Weights of a small audio frame classifier.
Model: 14.2M parameters, mfcc input, arch transformer, norm layernorm, activation reglu, moe top_k, num experts 8, layers 12.
Data: 39062 training examples, 16.2 epochs.
Rows from block 3, named by matrix and row number. Rows with one number belong to one attention dimension. Each number is 500 + 50 x the weight over its row's rms, rounded and kept within 0 to 999. All counts start at 0. Numbers have three digits each. After the name is the row's rms in percent of the matrix's.
# q: attention query, key and value (stacked) (model.blocks.3.attn.qkv.weight, 576x192, the q third), inputs 48-95
# k: attention query, key and value (stacked) (model.blocks.3.attn.qkv.weight, 576x192, the k third), inputs 48-95
q.121 102:443519479436562548506446626524453459522470556481545570444453478433516460518467551511565540596599510510575574519530487486441475489436581485509544
q.122 092:439543548460508506472443473550470516494534396498458491528461520548515592581475621451490500510448505569473417475598517565463533409520482473432431
q.123 098:522475394446527369470555541513509611441468423596568485400425575442434348444515544606472522493488517492413563531456535554526527493401482556495506
q.124 100:542457537556448476414541502381549504567536503490494451483527443491555490463586502440487424503519471486468540565571459417434542446600552459474506
q.125 091:483515604548490509556466485545507524536441482437479521451524506533507546541441424484451575422516571533473518427425482520474506501508497504473558
q.126 094:536455536491512484515526534438504514449431653587504460540602563561591503493510463493508504519483501518516546475591529465603485523455473493482516
q.127 104:521513466443473521537434495487456497546568513553493440551612393534371545523484474487557401447447378431439486570554467386547567507461458555410520
q.128 104:541474430565400532491480516478606554479465507481465582514468602441421528419416499471405551513510384540475452454546436512566585405471485464576494
q.129 096:519528534394496488446521432542377478539481519453511488459450561517536490544471476496490520440436488445426493415460612501545463498500579496458432
q.130 102:580473499458529535497538472488595561463547457464580587512466520551463450543553414477484427604349480472527485516515488539540496385508565469461427
q.131 093:523511560476553469492491490440484501438504571568494474505528461478499499566527553504557453515385514334547596482484516386467495507547583481468538
q.132 105:452502493516515479443579550498543501490525412455430485456664560485548408500472560529443465511567442487526421488531531539519480436569514505495424
q.133 096:509561548603499467446519472489457502491504449606473493528482572520494568543394503406536501567520573477474556472448587500462502493547493476485485
q.134 113:434537417454507480536432471558508459625492574590510519521531491520500459472453484522555584477600625517454532552558490484436478535442464588485526
q.135 103:395444512400537565599421526511496470525502452527459456549492417451450480514510529516508407429596513537530563519449503485619496502483470517441647
q.136 109:672446480574523533501460470540486495515497560495569516543411469553533622481552395461513548427533498550463456481556490544436491520449515504375529
q.137 096:504417494525434557448449548490528500501580536453476462468563422571506512515469520594528532465445445512504461502472452492475538609542489474504506
q.138 100:487494526560496447535554502489502522492434473489539443536508466448556513452481597469504570522480502505517523505549457525434519500596435484513496
q.139 088:542535468462494494502403505454560393415475557483437585553493474465475535506612526549534513539478611506475582435440505542550523503443440448621483
q.140 089:519570484527540563502468504487449466536492538540517456471471420524504454511472575452507458446496438578585477584472540547513484555507539502476496
q.141 095:485540547474476444424617520585485505503467450432484414460437547496497448492502442539504453514523567531463528556466503436585514437451511564548528
q.142 097:456477469487498450573584507500497522511518488431555532406452551477494547499575427577527502533499427495484495532495443555476473539446422500603471
q.143 091:377540567518510479541485513435419577466497444485480492514534444522538544486534510486419507489546523475550425494527465429385467604525509522498484
q.144 122:474462410547545422427521497520508598568425458574464452428547538496529565493429449481423438519515375462538496527540559439569493531490494451579475
q.145 101:491534515596609451391457521565590440473460519609524501479468548543467412484502543518476577472442504480532517554494483608516492523529486481537484
q.146 102:557507490501509492556405630465490426406540556507505485571555555564552500515492473467414530523511441492550459474549494505510448550504596520457500
q.147 088:490486570472483488496571467542430541485437565462522581551513512533459500489464486373471451520576545467542549573527460494554521515430477525453518
q.148 093:453562569497379567528528539451448455552485567547477512452448458480461552553482479554553438546473551446464520498507519454541585436458574528547451
q.149 102:446532426388450629493538404569490447443466470482464472493586523452551533471471457451485607482535505537495586420420439498530499557598470527503577
q.150 096:503506482419448473491552459492500584477515655522577510527502485543515417571438626501523483505517534498512510527487492540498468416442438431573392
q.151 101:499395477447478531494447448488568434517583467499498478581478485449472412454558510524522567553469634535524532461450495504480437483528559570455518
q.152 096:435558562460423588570475563487567459515588446497527509388504470451481499462531528505542580430501472576473473505541375505505465600438482586469508
q.153 094:425460518498591451520503551437428502509504489532478487546634395539454593439540457520483455485498342507515471544518521441460445533533452523426517
q.154 117:536522474491594490521507454446530533444574441354524420555485441511536454585534453564574520397527536541441427466490540525425545423556388559558596
q.155 099:610537546494523421507552572575486476554483391374516575502416563437500463505403462470496561423516525496424536550557448498479544474469449429525496
q.156 099:528399553531518455558466432451514513474502485532489523525468460532518520494586642575541445604508510473537517502516513392505475499427601531392459
q.157 090:463561459514493477501465504548451539551436505443534560478522431517493609513470562499560403478424530485487387501474579484457559449431504416618506
q.158 104:594483575546459553481552515508429519530396557513462478461369550478574465427560436500485481555502481459494610414443519586507534521489503491494517
q.159 100:455534414578500517458466463462558525492595490548468511479551571504414508517543462513459474512488549574447395503477504519458483506632513456424481
q.160 122:539456464503538399446438469559426589566557448489514495519493466571510483489561553438520522514411465537528515545516487497512577537491560486555533
q.161 100:509515568534508447493453471560433499337516469530447537473513528498408483515526490501433481420612611524546533504485564441423399601536497456554458
q.162 106:550594414618490460480534543509529405508476546495415528406549512519550475566584528594400452569538474508465461511508479527518490508459486443542544
q.163 089:483427534578552388552493541462517552576530513516588485428528494567626506440571584516533516515464525501488495524550442420510538530522464479509447
q.164 102:498494515505492487456508519527535557440634476572597542573364486455505480523546537442502451506519406531552455500503466500526527454542505519560498
q.165 108:418491540491472471492543422519531463485520526513603475493507483495465550517458382491466478507533510512488524425454506538442492397463506568470450
q.166 101:545509526588469622482560567424563546488525405521492495501545515484518514557486520476506562445471479525604512449436427580495548455514497489510559
q.167 095:566553512420512464562446518514425441563540579456557496473451470470473619459510576471491521504491538550441483536608489533402505541561538458427519
q.168 108:495461472460540559468566489563558467411472515576583547470609544385461504419520467551542569468563505551430496542488422487557465440474547613503509
q.169 104:484452522464542554513505519425527505369348551393407456463468513457460551458494481503552516478589543438461563469471606517486481541498525438498453
q.170 108:492534622478438456477478489485536507565480441429438543503502441444503404582374520554593413502464476448616528540463561540520540541468487474569478
q.171 097:543500465515480489490450535605581497571548475588541457527396551470520504451499484455530536482439433493484508493483499538531512431456467548445453
q.172 108:492493470439497497515508433537464449423453489468413530465465487532523512495472399392461485493484580458479497505503553468508434562562461565496431
q.173 108:572448468479470507553490524500440487618469553471448521642473465509480449526486558567459565514448431547464496454483621502551495429508486484455560
q.174 105:443510492420478579581534518397503507507493495501501396564592541574476466510461492569514464580468509438416485513593459455475560464438534460428459
q.175 099:381566427499535647451499486417468542581456530504475509474533543527507495510463417462488451478529530423521439490490429437531418575540445498446645
q.176 108:525534524504506546397491437517511466551578530541472482588524452519476500596526373564491464507490495495444528519529418502491531425442478533464445
q.177 103:483383535447436491429598412506478546405510553472572456438461437497500475492542419462491489531415551664512500532460537538523506510542502547478575
q.178 116:543491394523542432562457459485509504606534534543539543595440543510530466455471559514496524605449438475559512417517466466565546492466458468560540
q.179 093:493516455530392562446528541503547494498472501470510431490481524407522595452589493557551502515500468495441513429507559394607561447544526519494437
k.121 096:519523458526525492504415507576502546594559425474558511547480541455490415464464535575503521500474479492484562552498497528483456458547520556469456
k.122 098:496526523475579500545400543473510498502425455517453455467585445477524542523631529491494578507437534477483458523508423522518544482502546457480437
k.123 097:504495539514510489553548457611496521552443377537541466463470520497417505482465457508461481466627538478513447461499478524508532470412605571509513
k.124 106:442440476487535543488583544471446468480521560463547559611509545533510559444534500500511571489432554553361403480519424482478494529470524548556558
k.125 098:499530416528439475606526518482520545491552574432474458492419543437439499482535565505576428452549532458482539505597554477488477468386491429454541
k.126 091:461463468526511532444542507558542539560525517517507526514542466556575538554533452373446442571557492450506523372501580435523536510465437425494428
k.127 109:404517461585469561397563535459489470441506566513418451467586463540530525578479549470445543379603515460483496459433497506440535514457483485495461
k.128 105:456498482576526409487548501465487396443496553513429530487440524570471518606499439531568490501624536505495485530495552525522579527425509537375527
k.129 088:505407486514461495501510482604478521418485494437545460507551473523495476455511525516478476443444472527575528458492495430511630474479584479490534
k.130 097:522404540547506485510511390435492481447472449484407471518446477524603472559474481502461525535447497571523469459488515501512579549525591491530518
k.131 089:583477499577466527421465517576518500476564446545518555509549453514548560589507503506515565483488463508552549492493424482468453549467481468529502
k.132 103:542529538540441471524487566390531478530484530582478552504435575521514452456515472491458488544545551538420531477427504546488432536463577572538469
k.133 097:504545562466484538550517531480465486487473592549500473515461477442522374388552499449481529496462446503450515531506456534484460419563512487467493
k.134 098:428530510367545522453570557615475624486557381455594465460500487535450517464447552539576440422467488398517564510595493452542585471536457496543510
k.135 107:376575411468514533513487452564469551561540451510520481553501526512469564498523598468495572463450508480454455569484492522528479385518452448529389
k.136 098:482443478517481425528574487423503455530456500520513548484504596545460540472565539422510491545430520545512499411557466623518497579504379433516468
k.137 090:518504560430507507463418489520546619468495518460416528386562448477497551585478524604517428454546435483486498503504469520479465568558543497450532
k.138 090:548485490519471501488559557480554432509536374481497526483432450515469419493438474588554600530511498494552444511547497534503422475477478509534574
k.139 089:539481488457499486598531515521532536562547514441456421464499536430518430441472408560466471573545557422568474421465539458563484511459459492557572
k.140 098:497520508493548511501451497514425444546432450536521574534543445394463481581532516427364493605473514520500500492446512474422437502522545490503516
k.141 102:504486409565547470444475474545510434521489568438535471613541503504503499493441474525518470453497522512379464540523560476467447482509499541488489
k.142 099:505497527455454585468464495456446485551488631534571445432482566520481599449572504536492545479542446491519568559481516572484531477470485525548515
k.143 093:521561510527540518546447508445574554482510534467500500554558465470555518493456482369522434455552553480522470535517478328525502517544449493442451
k.144 117:543513589507468604535569534499517494460644449518506534538469480495483606482537477512572557550498566516530481533422418473449510496538464556436539
k.145 099:469531567554438476484544471552490585462529568476609452567478531533458461429460515548554437441455554491451460499488562476471568431530508520534642
k.146 100:503493507575464491513474456531453447547451421433445533523418465443456529547587470519541422449523543501498497552485496504484576511540427438482536
k.147 100:471464516525541563481490490418512589530434569485565458488515429492557489552488533483510514490387522530455419461584510482528452481534477423445507
k.148 093:497531460505511463485404553463488556491554477518520475367499391394602526520550525479440519444540509508507530540520453518527526537453564523593381
k.149 092:583471460422522575502442478469457370498472586436513453458445553532451525439545521504499552467521513457511534491555571568482482480456537554428575
k.150 098:452455416477457496464536541542468426498513526499545492429542597465496452578522450534510518463448501435533474506462501390452468449391472542532476
k.151 097:536531589578534427524606442459520456403418396540473391545426482547513549536569500440450386511530479477425503511476555554594501531507584401500438
k.152 097:439502404533571556489530595544462552538489459504442436516605479486473394404483591441456415521501490552550534470528478480530518491451551490534478
k.153 102:538642488476520425529466485472549385475431554503478528538569531506564504558521434452465473498544419526476438515453501555483549583471424472523488
k.154 113:470534470442470493483489505514553552541477493502498491510516508579492472487422442432441481525510369495543472469471490530614441509508633486546485
k.155 103:483481544499540444572443492565525554526546563563498598531502436556429388502394530516463497571512556504516553503517522520426470508424491537418544
k.156 105:479420539555457498471518538574557473514483468613474531522488530456523566486558485579572496476406542475426533503554458500478535541533464557394456
k.157 094:469422408479460519474532541449548566576541441466472481559508579531515469493399471584467605535501474545509538510478490542512462539522553524507494
k.158 097:485432563408473441457514428465469466453549528483506555463497461553488502565512542478516550523564499495532543527526494459514414450585359562564529
k.159 099:552561455501596508509451446457412539485433538443455545409511544425482502430457525480542564484582491477510517449553505442464563494547493395589429
k.160 113:533503451494473403432454438480444530523594467510566437457487446508521472495537548468535541446420504514622464464455538494499552542527603523441577
k.161 102:473501549597480480560483511491507461593495573525479498477545507546477464534500527472436486464505589572489415481539525547430471517536502464484390
k.162 096:472479494532504496469529514632472444506470467413419409562585510479517518564578442518486500539538377521431514529486554477524494399522509457503604
k.163 091:490442473429523443463536430519513562396539549555553546529532560474593529498563560478510443497550525537546471531543543465487509603507513516494473
k.164 100:496490485488466559512495436474612622516580473571664456507462472489516522452518457416502489472487484580538476381492540415556456461532594436514455
k.165 104:517495507438519500522549513532484529535503493464534467522517437509365421429501474433504528531509528498384521493509486541501557446531544526496513
k.166 097:556563515518554557505570528506528474481551532519420511467598576505491583540489414547500558516491409457649526426410519521539491471478467427486552
k.167 093:577495498501511431471393485476476473556541505422496480495425455559495543405557547452536485474470591509523445391564437464416480471531570490480506
k.168 105:421526533475526629471478559517576506555538419552479546409484474492563422437526552524496455481541535478471473590499439420516481531448463602473489
k.169 112:478525485511438588513579471465542510386446473521525511416445434417602373501490579491528538435520525441388591517531492489596402531507463516491454
k.170 094:456530496452499493549553526489565460591453438521512529524480579452479453506430541591522449500597437420478478558507490626453527526437439478582543
k.171 098:472483494490481428536492511484503466407391503563550441541467571559466563555496506548498573589492434550504474485463494438509592453468523508527450
k.172 102:520479533513451497498375490480441478432498500420337510484502538485441528477387475443535474475481591438545530540594486510481490540541495514559410
k.173 099:476521487550503457522576591460541472601506583396548540539491461515452488462455469580495495585444521515441618482441500540494534476459452533491560
k.174 101:497471536482520445504424509501421415480524488501443565552543595526535599544495433518482485500504402501495457581468519564505502437444328502495464
k.175 105:580484465505566576448531489486407574499401521564487566553426423476495555611479462544437502493478569454492527557514447503490469551525523471466568
k.176 108:466487522424429692543545516439470500450527504510423561587506453457499563481465437552480512500633492539478505454510388502497541453504456517517461
k.177 098:566483585537514584447507456510460485524483517466564578397445379500493460511577510514508427561498401505526575528419505488452487541614492451520526
k.178 120:550537508434480346529484428389452472459519510589574483559544598519469503507500536489530546518419443543584513470472536470511474563458460470479481
k.179 097:539543500455444535542571527565495529478495443408522556425623467477471551507579514459501512539570593461430459469484477520484495485627454553429377